config.yaml
dataset: "views of escape-time and Newton fractals"
image_size: 64
fused_qkv: false
qk_norm: false
layer_scale_init: 1.0
patch_size: [4, 4]
lr: 0.005
eps: 1e-08
batch_size: 384
lr_schedule: "cosine"
Rows from block 3 of a small image embedding model, named by matrix and row number. Rows with one number belong to one neuron. Each number is 500 + 40 x the weight over its row's rms, rounded and kept within 0 to 999. All counts start at 0. Numbers have three digits each.
After each neuron's rows are labels from the 100 images, of 14848, where the neuron reaches its highest value: "responds to" is what is common among them. Only what is clearly more common there than usual is listed. The data: views of escape-time and Newton fractals. In brackets: how many of the 100.
# fc1: MLP up (model.blocks.3.mlp.fc1.weight, 256x128), inputs 0-127
# fc2: MLP down (model.blocks.3.mlp.fc2.weight, 128x256, transposed), outputs 0-127

fc1.29:575507476492549553486506468479477447512520474520543530542501547494519517528512549417512568501574551516494540484529474481570513460495425507491520509468568465510471494489499515518424563482600456519564508463490376487537499466570490491539522471608524563469544486505508420445461491475533502556426535501490441461479511504460468472491483550512442540507455470549476469539534481493465426507466
fc2.29:491499489538543462497534461492492564568456430498511489484498507521540545542524492521544516527524540557559483493546509510517547504580416488516593480482441495503417492519446509579456485527542445473559529471465448531549500553562508514530524533534494472445532520453458509503453484537511449520501526484501471490527537509423455409530483487549413504508517442529376553442523506497433462519537
responds to: Mandelbrot set (37); burning ship (26)

fc1.51:554515479458494502505500552528542483515484484575573462490513551538568502502463502483502574430505436515462489450580507510459477478545438448489465522553547519453551540540465441522463543495498583464548591461505511489509476577442532455452538449454520506553483461531467541511626557416517490480458544532467541487529507491453522460521421449535489505492556468503511469485532494489504537486495
fc2.51:499465486566545491512470494433516465551521495510507494588478466529487485511456469410456509470435507511534503506513545509538508436560469510515497492494511523514446436511486462576483428549543461543426511624533575558485491456488513513518463494515500509438512600470516498463481491593520539531537457488523535522516532517542506510441490571473420504523490570536561527515484480530566421496551
responds to: Julia set (43)

fc1.242:585436471489444490460433459496527564503518500557516476495485510555551466564450559491506467473466425519495477496492498501422450454510564537525496516480509528498448488495443527508596445539519574504499441474521493505493420569553436536468541463459509537457455521581551448523516484449496459540479503494554472479500532491516471559459525469560408485569513549541488522514487451446489535452470
fc2.242:577406534548454486498464477537487505520473502489554476578508568430502463586552459459463490473492476509592458486551462485467524492499537483545499485494436550453444505537398529490493549528528508509534508510447443457516503475539464482412490453476473482462448412520492518480506512477532487474556515522577569454456568486522499507496525559522453485532511529482415456518467545532517570529512
responds to: Newton basins of five roots (50); cubic Julia set (35)

fc1.11:505540406504508600476502499530537437434504525461541476526472446544505498563443560495489448522477523484490520528459524479553539446528445449517571526564501545479523454554497494461482512458494548504539523524458471471474517504530461540456489470535550468560542494499522447449574499519563479550475528549463444439594467532490473494566550512577520465476557473482516517419452494420501477457529
fc2.11:545456492507493487410560499485431479536518517492512469552571570485529467536496436480437484498484474517480505581485483566553561500514460535393541547464563368526491507483526522465520461490467500497512500445453496522457455482505549488511500458576500513520521419478533496436559448450501555488545543424506486540501523513535500437503510535473456487460461457544546542516518526574462520507538
responds to: pastel (32); sine Julia set (26)

fc1.229:499608480532528575503480526573581512544481472478489491530538419529467480476517493536506565401504529557526543498473539525515523479425424474513520480565577505485495589520532507496485536466540469477469518477484568482454471525478522468473499475515433483450464504559511492462496457514468591459504442494504483527485482510488568469585574592541497465530479526492562461465521437505481484529470
fc2.229:601449551441510497524559500497512520498535501522436519528548562493502457523563472443423535451450504498527534555469463500438519549494499463510520490517497418494518450505448464507432520468521444524516456502560624488497537553467483456521514547484520512546501518499495567488475451510454488496477552542472599592515521519576516504421558524505501448501516537450507443484499496480516571476448
responds to: cubic Julia set (34); Julia set (25)

fc1.92:519504490512492529525464476465501466580565475563484551550494446503527508539483404561503442476514513514465512541545506415496474464481501435525520496537498555498520549520499500419448447565559499480418465505444577486461512460480505527486479530496545511501454540543579480509505515497444451503484489551451574545511547526536409426516545465477514500512525485526492468480471492543568566526386
fc2.92:509512530571573487508564486481546543514352492504440430468506575557490509511418597528477527476470509525507467510466496559532515499549506503467530463525536572496487432442537494487529535549491463482462488510547471486459518531539548479440478567498509484511465481539512467528501565484488544480464478580556435474458511440503537552406480510537508498474489453548448536529483505501499468482578
responds to: burning ship (75)

fc1.203:453466508530513442479630517519486528468451549476514553493445459470488487450531459425491475532502471504446540522419471444548539464519542489544506461500513455526526513514517523423508467539558434423551483468504493477483502470499475560455524588428538493410482503490435489469473489433506518529530477472458607491504558507483483442446454527523510588526539548526496443509483525468528516506519
fc2.203:504490548474513514508509411527488420554543468509478522455539515518445476455442460508464423459537556546551552546477572530542452508486477487459577576417445453438517524475479476565517554516458476519456472481425447472499480530490515442529523431524509438529496480504552550517445534527504511486562456501537513537459486523483455530425590522459511519434432499515516543489454505474543498493472
responds to: pastel (40)

fc1.198:438575569520466516493518468547578396533495557490473469441547463554531507561535450497489559489587510487492568523506499455449561483475464490520501505535504543504488548493469504486453463499549503558520588512567533565498521546473551426470454458428432512506438498571462530408529550472449559483481511486532489507457511419451477507508482512471520478533498486484477460514484471523531477526458
fc2.198:440559559476516571506497488496475531486581476560494510571429513480494528517463467427516500550488421495513444520562536531567562494496491455509518459499528508521463492455435530466454559502517547529515537511530561459478571447563488512512496416491535568512540450475470551551506496498446553510508452420437499495553503497593497521490489529534496467517516509502418494497466561474527416434471
responds to: Julia set (36)

fc1.196:551480477507523461479484546440496485516495479508489469449457526511468542548521512465544528509481483462519454444476546483596529510509421524498542599483513436490427484550535535545498512526573588499540557452470460507538432525526443514592576516516510469497546493492530523430474404492483476549537544472516481435511524518514484404550521506561528554489496517502501478424522462471463483527574
fc2.196:467528494565496467539519466542498536531462492484529451476488514486483537485523462520520548499485502473514449538540587444551578475508472569510413521442463497464508464456535566528461487514468485497577495504532516483520506527489493485603510554495479558539434596474476520464486498430515479489476538576435465427511515545526419454531522534525570560550452510497489547401543565524474516478480
responds to: burning ship (47)

fc1.218:543498426477458534506522441484521575474521499504460539472535461518506481537523510515436468469462571503368515428492464547502522478487529546492518478525533403579453476485488448525472527507528546468457508537508438568489514472495407521528501520490526548493514477579458460451430533488540509564489419524510492511504484489478531519482473482590425393487475453510460463549475515495470484537511
fc2.218:559534479588564443515520479603454446513472457478525498506512523481555527501542498454540533559539517553514502558444503517464479484454461484544545518529500525506503513446437455547560555466478519509571460560485461519486559561533508478530462510538451454521511517463457560506509475489538491596531546486507423583435567523540500503504486440509471503441452481479442456501436419494475482508543
responds to: Mandelbrot set (66)

fc1.96:493512454450542448550518499497516504536477537530468484592484469580463592504517429459502556533453496455395478471526457512504477413518483504475445517511509488554504495525470481542540509459528551523513530548472528545438448517444587498465598429507515443508440523506452525429478520514492529516460505541589565503470476533469481490521475540539501504536568466513465475453456454491550477549471
fc2.96:455505494474535599493480522557554493480435444566487494495515554594526505573518503522558558474475457473499524484589525475498483446467515470519466481505446461515452519530525495499418500515406527489527413521493485519526453490508534567418443537511457487460431588495484476462563499574497514527523497496464480471532544571494534512495479477536441516453575530503538446524516454542516533450470
responds to: Julia set (55)

fc1.181:477507560515477481566461514478549543483431527529510482523555422554539496446500473522511533510550479429487498530433483531520546519539470507513485562494460511532472541542459468515582534443563503433502532505509469497490453504559534449600501506460514492491479521438493556511547556462506561450481517509522479470500443396534458564507382500514437471491536503497516544419500526549512468430462
fc2.181:560519522581521548526519500479559470564508559468493429563500437519557519537469495564458468511429568478499552580560556493493492474503497514468528521504579505456563554552520536456449477524506465577562449503490531462535508537467475486501522562441548545504564481493527498498557470530455508501496496460574572461552490544464503450478530488494501506478480478425463411532514481481457466554451
responds to: Newton basins of five roots (39)

fc1.112:491476533571553536556497526519564488503541478475478539503534473539491598526503518468506430489478519489503557514494472461504499542463488475478517514517501486472492490527505496557569544501545459465465454467429550471481391488417481480488539540518513503512539518554522502436410540501520518506550565546536487488438566515461517500553542559527428470501527574428424404462438516485519453464436
fc2.112:512519502347547399548489547531467562447548489461488465474454512465495441483428533502502516545564480485531511454461542543475435471569510464491437516472427487522478565509479447456505442494486557437508472465482428529461455489492495456564492433501508467527529463553527521529514484465537509475479517507509530490490534444511488487448471430507474484488489421572506509531479462427458448491524
responds to: Newton basins of five roots (50)

fc1.195:539445466460475428474492411534465533477489521524476511471453548590438479497520464454510452533520445457529534500425553478513567585520459488517517457469523511526509472453483554443547566477544446505490524473461457534569570570538509534462483496529507495474466476483535455367546470486592497516480579464497468445497495537552512529536490489542500436527520468466440473500504496510510533491488
fc2.195:472545568525530456514536529497455539479495566550436490474503505503486428479526508467404543483515523481511443402565429527584512517520487532587471422469502505502494564524486504486543500561464494492521530455567462559462517461514484488531488502506507544477460485535519516544509482562484511547496528486615466475460540432485474566488519497545561488481478461521377511474579498506484522482461
responds to: burning ship (47)

fc1.44:470508455450463453424579507449498514472536531437474463460467415518495420493418437493541531468546530537533454471476508527517532486456509522521490519471440471528485521502555525544473494503524543516526550446536474478510479534541542581493476402497533462475460468528481547523466507530499486503521568493523434525494516501538417506540525468564517481470531520611550514506570499574554572521437
fc2.44:434544571540510480466440537510482527438499434412473484412495488506499547486505527455441515490552523420440464465506530551567419451590550492502489509526519511471493497540521479524561491497527480547498508541434431519530462543483480523550496537517563427498487503467455478538499465459500476440409477509527484494478488525516494454525507437571531546495496503510442515577532486477476535593559
responds to: pastel (47); grey (38)

fc1.36:472526487470510468513465459493551436460498476479517459521530585464450591512493569531472447515530507408442480485496559508498488575477519514527455524528582498579512459515495482529434503453466505470443522477481473484509440517510484502434439492560541458475590514438456497483517491400530488559497475513442548389518545431541514497464533511546468551476488512516505541559520457527550527504509
fc2.36:496448501509435503500486519503477473433485517564557533456492398483527394527501494502530532427438494524502554500517430469486532570506517535478487508455431507448479491497477543514594513468521530621499551512530540568554568448453498589530535484546474472518496436472498509487524541574490546492476471486511493533503474454469525473469454446437523521521513481489569446536439542502457516523502
responds to: sine Julia set (34)

fc1.69:489468512534525571504483530479578475508427501509461555524442553528481409520493485510524520486523482497462542529418570553577454550513474500497432487566489496513468482497506486462431465513461411526490472475547547442491484486445460521469522459504554555532572499509547400490459527495559485491512483490487509566506547457479533486466470434521479514469470613417544455474465541455506520550510
fc2.69:497492498553452513541531578501428356465569444526558530578421484521493512455499501499474547510467554459494531503497513523434543561461499545521495461506417551555474489498523505477483545504527473571418507545501479573538466462551472538480468501490477487476512543499543434496479525510485520494471526481539516519524507537455456502426503500573508520570508518480485473438460507566569512451431
responds to: cubic Julia set (52)

fc1.255:486460502474542478578451507503508512425502491462367462501545507500528530505467566484501531534584455466499516489519411451472545496502517549564448476524476471489483497502482476441520494513500441410485452462449447493455424523460521523462507561524506502440493534541464529500507509466453487544525518511511555467441623506499501527462482551485521474454540531449528462512547472467512460433404
fc2.255:411469480521516450534501521526479478465489477484528509490441489488503492484452463483501492473540523511519497457395583519467495439499518428504517528527422451512538499490483483533533584500519534542540435578490413464476479489587493501513513404485513430553510439530480480555506575506522509520561515484491413488488395448537464493548443456471444514457497504510486449508524504571445510545482
responds to: pastel (44); Mandelbrot set (38)

fc1.215:535458537487483513525550523452463439468479502523440506539557465499540490498546545541448451441539538510521440569469482538494508610557484476506491508498568525521534452498506474583549476569495444541499518472446502549573474499531509473473518503486436481502514552451430455506444511551506502493453491517465512486540523507466554433452452453498567572477515490536477574409497526403516440512482
fc2.215:487503533558492415465470513555509510535494457479528495549475529509420509551535530432528488532438520469506547443552438427494493483419582502557438553497447509539441525565535483472513538473514530533469543484560507464472498508442523493568493471591528575465490541500555557512578480476540467463522492499496548476522507444566474488544504480489449491512515542431567518586525520554494535482499
responds to: close-up (45)

fc1.130:486497482502471501530471478459477437530525458437478525452493515474490518488583516509491485428480546440494470474521517470552534512537489454566552538484633484549502492552506432453502475487414419434442486487528458492500511557516485485490463496449461467507454498547506516426467546500520460522577462529461512480464503567502524439459407480506509461449486525463460449454506410564556513533544
fc2.130:460540501500566474523561509556476572397532548482511482539457467539476450542458494500537489592452440560495463496511529494520417456501488495459472510433465523544526442465541457525585548468558577508523491476552449537542542561423494491516488519534492502478475512465467493544490527521502600543429486442543435500463524499553482507510495517523469541524518523529550485476440479417461496463513
responds to: Newton basins of three roots (28)

fc1.131:475494545583531417543479536495452549495541553476499447533533440517566502544583554447489522420410481460551474483490489454484486561456489510515562490518516483472566496557448449524558471494482495449538453437518443490516485554502500475545434557484552537600549465519498518473518508510525496474474476463476488513503469542487504510471438518525499445542480475448517555435572486442499485495415
fc2.131:421502408522526526510464465478591439530552539495456453472481553460416424523501486452487489554508504488502445530463477575493469513485506444447505552533444476501468482484498535483448478503496498505539481507536446495505493507377536528528441528565602500500433518437552458484548485543487462452575492496425488506496494545446498490533481533504524517400496460497542502530503553524449533511489
responds to: Mandelbrot set (37); pastel (32)

fc1.65:514471442468495542532507537525499525457512487486464499425498552485458509474485417463489497491526531488477479486442474472514495544526549500427471529496590442534537480531506570443480457480498487568483512554492524498523549398437453559495494485560489527466485516457474483498456469536475469555552620489456554422472587510423549543552476535454525530480495602549468488535491460490492531473513
fc2.65:563460472491504523525559536433467528523508495468474559417485519500501476480471580570521573467506425433536494513540523555539504472438496474515517499550491538486517471599490540492546500493392470526483582474504526448539498515521520421475496466461497534488487532516457462465553453454542501513490476502552510511506474521618472458366525484507486525501515510534564465519489531511547467557523
responds to: quartic Julia set (46); grey (35)

fc1.156:412508504557457530518470527523509472461522428452565510491532466527549419555499502458477483472475525521493471526474512452418526459535493469487553488508453570481488490471448567464474493508596502472494600508495518529502497494534541521473486490470564515521470471515434526481502590472486464541426391497497549504526471429509504501444465571510467549459556504510524527511620467468546491502542
fc2.156:534436444442510493477481435527522464579475541531494509441513531509475495562488486541578511518584511448530475548540493492473478519521456508497531465480521512517434516488627477452518596483549498459479489447471481411498473554459445499485511484516456555464522500542514470458557503471559511436557513433470523477459547501531539511494457519537512506458465495550533557538480605468468494495588
responds to: pastel (39)

fc1.223:464474507459546532600464486411563527476463501493492472410448483485497491549550548463507531607457425474482452448421492471455514476509486515569490534495492513458468529545562475441506505503464475515476454492466455532496452435568568481481501501531556536542575531511488474517445525478492469474506563454509552480483460486453540482497465498523514503554537533483455511469480469405562433445484
fc2.223:500500539522448558557453508538524444491462539528521599507500472509519464440500439456465511523434423521466429498527587534528546492492475449534481485551517518552436465541438476489487505512545510482425507434523463468533478495530561552559500454474455513510512433538509509565445482481467499537480489480555487508531466538493422522568521429468521436504539531541543491564535577508492460554431
responds to: Newton basins of five roots (30)

fc1.226:420591511484511518496550519509493459508528520466465549552439466463487486528534570548480552489532454525498430521497494554445529486484549502528525536555578532529539511557602492503485532457436477467428486538544507467489489442507377498495439519501508471514479484517556504506453478527512476569590475481494559596516521529453516516541447550558483500497535524491492455463522472424479537522543
fc2.226:522451443441497537506503545510510546465467483552507562446524557513493459529459495496493560498507568504516543457441557439568452529551496484524532457472420493514464551512516510510593485509553511500559492472442502548456533546487600509504556538449500521495491558497472544485504564505475544463459453529507474539495632479465466474476475479421521516518449435526524550498458444532547508565529
responds to: sine Julia set (35)

fc1.0:462501467515529507474427462394452509547498442438435486573459448491527480500511438484559467483544461449513505566477456503453524528560517494488483551457493516491573527549515531538525509492502581481519520516488483480459522496552480455576530438505507563425482503486425495594449539517483522493505438469531484459471474528499416422524460490501496487442510565555474511455594551499521530499497
fc2.0:564568516507469422514496442511548510542506550460422538555523539564564511532485537484450562472525550538492515473522551544525515471408502484449508546496562547506451530540430513510501460481506475503503508472557488441509503487468434445502439480498517437505626554560465503539593465426560542509518514521565535556510494522473525500546458513524500506539547474503529499526497550478496446533466
responds to: Mandelbrot set (29); tricorn (28)

fc1.185:496545523537451469509466431480473479496439481541432488469503495434510515503418484549464528432539479529504565501498504498453442437484535563468493482477539500584470559428452526501501470477514506484506525434532492489465592488420522543449569565503502478439464476522547499471506453454481567480524460454446470506473540516509553441495446498444524458469533489546428522502501480497592595509540
fc2.185:404528566543515494476459507529489505460539475455564554485557511474460502470451506559593447545523483536591491430481534533539527493471481524503443444485573475520526495455500492508493458523465459530533535484561526445451467511512479498489534494524468507536536393439517567495556488470503446515639479443495518507497524509527443474499571560525485482527478504481486477437461557538519523555500
responds to: sine Julia set (51); grey (34); pastel (32)

fc1.5:470505483473640474523477515488477529501487591483504441516507456465472456497385539536538509495500490486461464500527560569415577503457491530541428469502414510509467459457486476515479529507541522501476518552535471466519527434528447539456517581434492553465534503501539409485484539458520455610465520472506497555552483502513457503520518471443512480528532500479490534428470524494497496496535
fc2.5:505552553542499507498496544450509485543454409453446464593498509524474508428553532392521531485441515444513486504541513461482511543460518494518415555488493503527424494491446529444546521454513443540508454531538519426552555511524417416465460505463511484490512558523517531570479441494486493497512501527488515519498464582526426582458535493523542489501476465498517520470506518502455479589534
responds to: Newton basins of five roots (82)

fc1.225:460521491503532465595509444432478543469458500582516531614564554507571484522542477527514485465437570483477576504524499505493498482466467457463557526488502458527490531519440487484527415529526410525487490552476541493521465440552437547525516491561522508502490521421516532491473526493462596520496514508513458501439499440465534480453507508459543529484552497530505495512403428450535506480481
fc2.225:514498525495505431533472468505535443595573492529471538486560564502528562501555430456524475525545507468468426509531471509483527495540480506541515460440400413454457476469482537581534486564526470481468471517557461597515455552524572504523524532508552458563451494548420463519480447515498540457503469552503450543520471567513510509517494512493501599460493471480476462516501489473497474487477
responds to: grey (39); burning ship (35); Julia set (30)

fc1.38:510607471523457548508503559472524487476511466484534444456505467476563514476472551473577514528536473455512539473450520523519546414500462449575495474478524471533480503571499516528535527494539437484437509489461462538491512503520521499526435408467458470490507507493492548583473495442534553498450491503540437461548423421464483460438482501488488603486548500456477527403523478470497547476555
fc2.38:552496529471482523529495507464498536516537516509494439435524503471448498496490479509478515503452525572420493486476489489471514506506499584488500532497548516500480484488484574435501423497429524521555488532446520491468545438508520560490543428380478477464528610511452507515494526482500457516509569502528493416621519496533426449420446526546531496521454501525431478480488503462541471453435
responds to: cubic Julia set (55); quartic Julia set (38); grey (35)

fc1.41:582550446516551539475489451497577521492488430521463545521516459486544512540524515556506495440530445527485509452535486559543508446499496481505446583577498498461495449579441489500526496483468516436494465534523554506475532551502485487426459591437453580537484488439478516494426483519551517502480448501531527508518457522444589523522546522505480500435499487518488520488557466470379516501513
fc2.41:473447491520514445491559487516518506512470459436496501495499456527506493506536546552504564521472505511449494513527461517488493521527508507520487480510453576499421487378534460527580574523426506551529544510485539555391568467552527479558578568492438536468491499482466548557483505527543526522520516513593465534528577567537502555553528476447557534516505526512513532536502483461479480553450
responds to: Mandelbrot set (58); pastel (33)

fc1.173:516435519474477520550484444437447500451465549492501521495521453463454506386462518518520496551437464471434534467524473473488499490533567509556543530435526474508546506511530407536532527457411507455489547541599429559510475492533504546517479508454512482509501520512525483476508438518500507483545433503456510441490526530486573458534431510487514513539436529460522532480577570522579517498435
fc2.173:444508473508495451487575559533456484520435486444563447531550508422506478499578504461445513624509498486501515545538536510577519495505482551565442487500499455475529486514497485537454501504510494453470545452398443535515566563459474473536511482483468581435502491433529521539477569491499500498543497483535488466513488471507513516532476495533410488413519483530545457530429528505447545534462
responds to: tricorn (31)

fc1.145:463452583519540507504506509475521496526481496527519449489508502478454482490525551527498481504481478473536532455589422594407466551525559508470488488554525514533518536510481545515553523435537520460474438530507450497530445436545544522508493470425463507445443507417491544484505575521498403541454525486597487525410516491504463492478545456527534544527519453555440557458508472502478477525454
fc2.145:505492440454453447468519518465425469560478490454517490585463507501511538500562511496495452467473449540535468484426578475473473440515501454504454559502466527550520453503510483562477484441503478589498497490554524535544580451486505450410500494552541515479455462512456554547515480473454550465443470504424592513551472520515522476485557451466464535510447527551448492442503473469490529427473
responds to: Newton basins of three roots (51); grey (35)

fc1.107:491550480449521569463498486534466450505465511511542467551459519537535428450494552480468444544498528466531550566502501513479552550556514469571490511492533554535569531532556497512540445518489538500467528445509544513545443431446429513518494447492490600506445452463448498615489504590496549483600514564499504490522492530530510494501471541480557491525498554525482447521497424519497527518548
fc2.107:466461506522493475467507446560504566486561446518432496436510503460476535451452512495486516495572553467443528445474531410510427457555497511538453485461483504485438592513522480425585492444525594541517505471486416524474498540532452443529488485465455487562551559529544474480513510509497473511425474495483500490518505492513465543536468404491461501484495437479547554451502481462524484426489
responds to: Newton basins of three roots (39)

fc1.85:467509528524490502537470488483508506469463487466475550521473596537473481505462462423463506444469480495562438532439501577536432516501508460424419474533469427475539477516473443494508585547499501477471564480463507465547538473493443489522474489531544556485490484480539432485412481484525448454512461559540475559516502445448521514494428481542443551498532521427496565466496505454531439414491
fc2.85:491481580555511533542412481429513473481449438516520538531441438512525497486463527502505542526543515464465391464579530435522508506527553462571474442524450481468530481498512561505435465478508466574549496546498559505537461502492469509482494481468492456540530580523571465535467500457513534492470516464487466540558538513502479477467543461531443470535461554450569482465473589494540451530441
responds to: Newton basins of five roots (81); close-up (58); vivid (33)

fc1.178:603506609541597411497498442496549518531471522520531509532577480506452491532477523528541387501558554497512470462535450519532518569475557481504537507529537467577454563493536460528520457537566523493535463542484549512535484471549511506486420505496504568493467469537525575479542516467527475514496511444483497479416536461526543530551484506522481500519520505500600495489478516541517524516489
fc2.178:529530501544497458538514541461511522502517504476524460492550499509496564567471519434566533495475504546538540459416513516496523477525460516573534506501572465451580466465431398484423473556529498493470556550506426529539569479526465545509508446578525522527506495574452488454515493589435487540578490497541459505533528555521421476488517501432493504530495466484445497457494493529539441489475
responds to: Julia set (25)

fc1.251:501525539519553468534514509445580460498497454439451485484473578486463487483433462385553513447529484459449456510503516587492434505526472513496438512534438465457436474436461495518497499506598556515481504528523506480485533437517469503524499525455517481513515422532516542473442494486506470421505569478499549523485464521405483483513425537497468504519557535527485508504551402480543445529480
fc2.251:470527543573480549569430483529449553478491499458521514511467473507417530428477506493463548444589527445549539411506564505456572483504536490528462546474429474443493458579500517455508471457516435483454563535511548433525488479518422487526546481501524504443456578469576526437498504474527477456451519492523490461504419492521499556500518450507507489503452476475497466460511503457521539473454
responds to: Newton basins of five roots (60); vivid (33)

fc1.136:503517492478505456506503511452602503473501475485554424512488489521512474495522451476504522518594502533505549512524481461496593495440500646435454501540480524509505478516479554464488574441492482524484539480497547495525398489481507465460499482421515519459448464473467593546528520477509450505530496493476519480529525532397540513520482446458511490475527540468527536408421507545519555451513
fc2.136:497526484490515516484465485475496511491465570460472626515603470464479524487446541500546501490494377533417492459497516487539513492537463487536576488513497500595517466542568477539459496515471544507516484469477523471521507496608505449496588467524482464508483544506513469466474538494518459470537493487554523423480521561523514490509506551517435493506456500498549435491565489427535547560417
responds to: quartic Julia set (28)

fc1.8:459520521546468431520420516509485537476463566465574451487461500482507556542504404438500568510511530474503513540467497535477484538538502440486597427489554469522534515514491548522484487552585462500491407537473561552533510550460501523475534558538484442547544491551517498499533517568468483545506443534520485517536578515440589493497498511486528477429521505544502493484557544492481432509450
fc2.8:482447443479469506522519509520507513555504549460507514465438438477503486412535544552535564455533487468517455527538446485446487496497443491509531570451542568503461493427447437521531481418530472510438527548468464485480475405496517530548531429532478453462486495530482483461448478483520537457513486448505548470492614458518429485534533521415482585572524466491529509512481479531442497488518
responds to: tricorn (40); grey (40)

fc1.109:448444535571528441493504508440491540459504465495553535497542489499513496401472539441509521475553499488544466523531506504524564582599490505396482543494483460470525373555398502538512538497522434554476482504560515554474520520432465492516511484439454552483515461436446515518525511474489485463504498440473540479525533503515514537524495493504477520529499526505487525575488566552571510469457
fc2.109:494479532569563526516524500490570525530539426453450459573552471501489477562549577604491391458486493525498561480486477470502547444458555496523506533524479545540519533470556500483493494566509483460489480489486452553493544562477564436482503506576549466511530566504476489543525532516505475514582452479499511485498455593488529483462461470475475534432476469545432470464533526438466496519467
responds to: Newton basins of three roots (67); vivid (37)

fc1.62:504461547517453516553533538491505444529567420528560493471521508463510490437481560489499446527487410528527538399452520515500545470484563522476493478515511454488475556483483483523556495502490525495478440559473565472461496518511458517484452579542459461484434498545514433530560488512480546476519521537530492456421562453459411465517570471509514466550539411543427545504447478503494536518458
fc2.62:487488576476414440505498506540494567495482567495480468543503530514544452581457403494557511504584465524497480491546533476429476506548519563554540555556442535468492556464468508495418456480531501460479469547521443527552492520453510463520505549529469556496488463514520488456552457528473499545478469482491560499538375553463498490516566523472529540467499518472463524463478490476490440431543
responds to: Newton basins of three roots (79)

fc1.179:548498531487451500421496528523496510475504475448497503519522542522469426472607467505452478529477545450474501437516467464516498493583543476474555503475437575500491510474461538488554569478537551461466505473527567573474449467522451516456470455497502421588538523553530493532530484502511461484480492396511505481475557550544424489505571493484489458458537554423485517543454491537436450478528
fc2.179:500538502482514485458464595461432416522474519512490462550548562525440464475526547493507510534476509504583469495535512506455482474558567488481529495438474589448499522597542501481504496505515458525497471631436468515478449460443479493468493508499548488558479463504497489498562548478459488461563478473524456533520545474458452523543578560533493523501473549526528491531550459451502514535403
responds to: tricorn (78)

fc1.239:496518552444535432426512490493537532549481484432475494490447478486502578583492461498464408519520476488514494516482464588427483527533573527491485475494494417540543520565473543462468503457509519527495430448483452493502545493472568441428501457469497532503503529535439460415511442472493520487496525548522475484476471407518490521405451474458438496444549482497489476501531443493574511494506
fc2.239:483491511506515535536451542580543462479450509545511463520508526426481548509536511513458514473458420544572529566573419537544537464600502534521432504474483461539478521478525518429493484467530509561467511539518432501561508433417558538534484535539436422538493475471464501471542486453485515494459500430503441556526508560517547463469513459423498497483532515505513594536512512499523479485482
responds to: grey (32)

fc1.57:503474544556501549476458552516501539514483465513519485502548495448522526522481460512471477461501492515496428429488534512551476532481459472561491506510508507562550551453444460523464440501447486445433521545454504451470489475518460481504449625512515457463466458474485515480523460482420475407512527507503521582475526499499451510524533577437529567492526447501521472413464595472563581461466
fc2.57:451504550537496451543443476495468474501516501553451473537469492538428479441511481475580485490506470404393532501539452523480520529467490567458518478466486462481506465421498489533465530508502556538525509509525482447472472523542549579482512525424454497553462544561537500503415555538534435531509517537485572501496531541448416544471463469512497490475439506510459531510486475429591534504559
responds to: burning ship (94)

fc1.141:537529452520437545467501458508516445542505501475540480543444530487488521515444591514453487586495461538503498512554511441562489471545473524447446526547461509540435566468517566510471507573506439438413455563497499558490457529457553490491501580467499517528510518498507470519477528577476567549432479490450515448504528505501478587507502469443534545513482555519534445474570473513535520437473
fc2.141:501515511520441496490450550516571475438483522483555495465486498508516475531556473580541450465460483501523512486461461472479459560506576502418515493529526442424567471532489468502556460519520562587505489441518559501428494550497521505469617479593497489457466449503431520488543582520524434510505490537544481494498421441492529546456467467544518527509455505469540489557467512475523495555530
responds to: Newton basins of three roots (58); pastel (40)

fc1.17:472523498475492443449440540500550561506564476541521376509549525446529536554497460486551514501466498521425497496442509523531529492526435525431563516527487555546478443557466510519531426457393437519464490524427491530557490499573519462507471407483459488397519502555550488452449535479504505508424487522456492540468512507484492447472504513460506475478462516525491490521464511547495489551515
fc2.17:569531533493538545471450570402468558529563517488516509471449425521518520484508471449478505513490483547446458468480534500457540484448428480538496441507500475478468476546492452520513514417491469486522534460480541455531472587386485503503525462500543533501474494501494518450527438433566449438442604531479524474486477534516509512474574481495492517527531484542578488445524475449521562443480
responds to: quartic Julia set (32)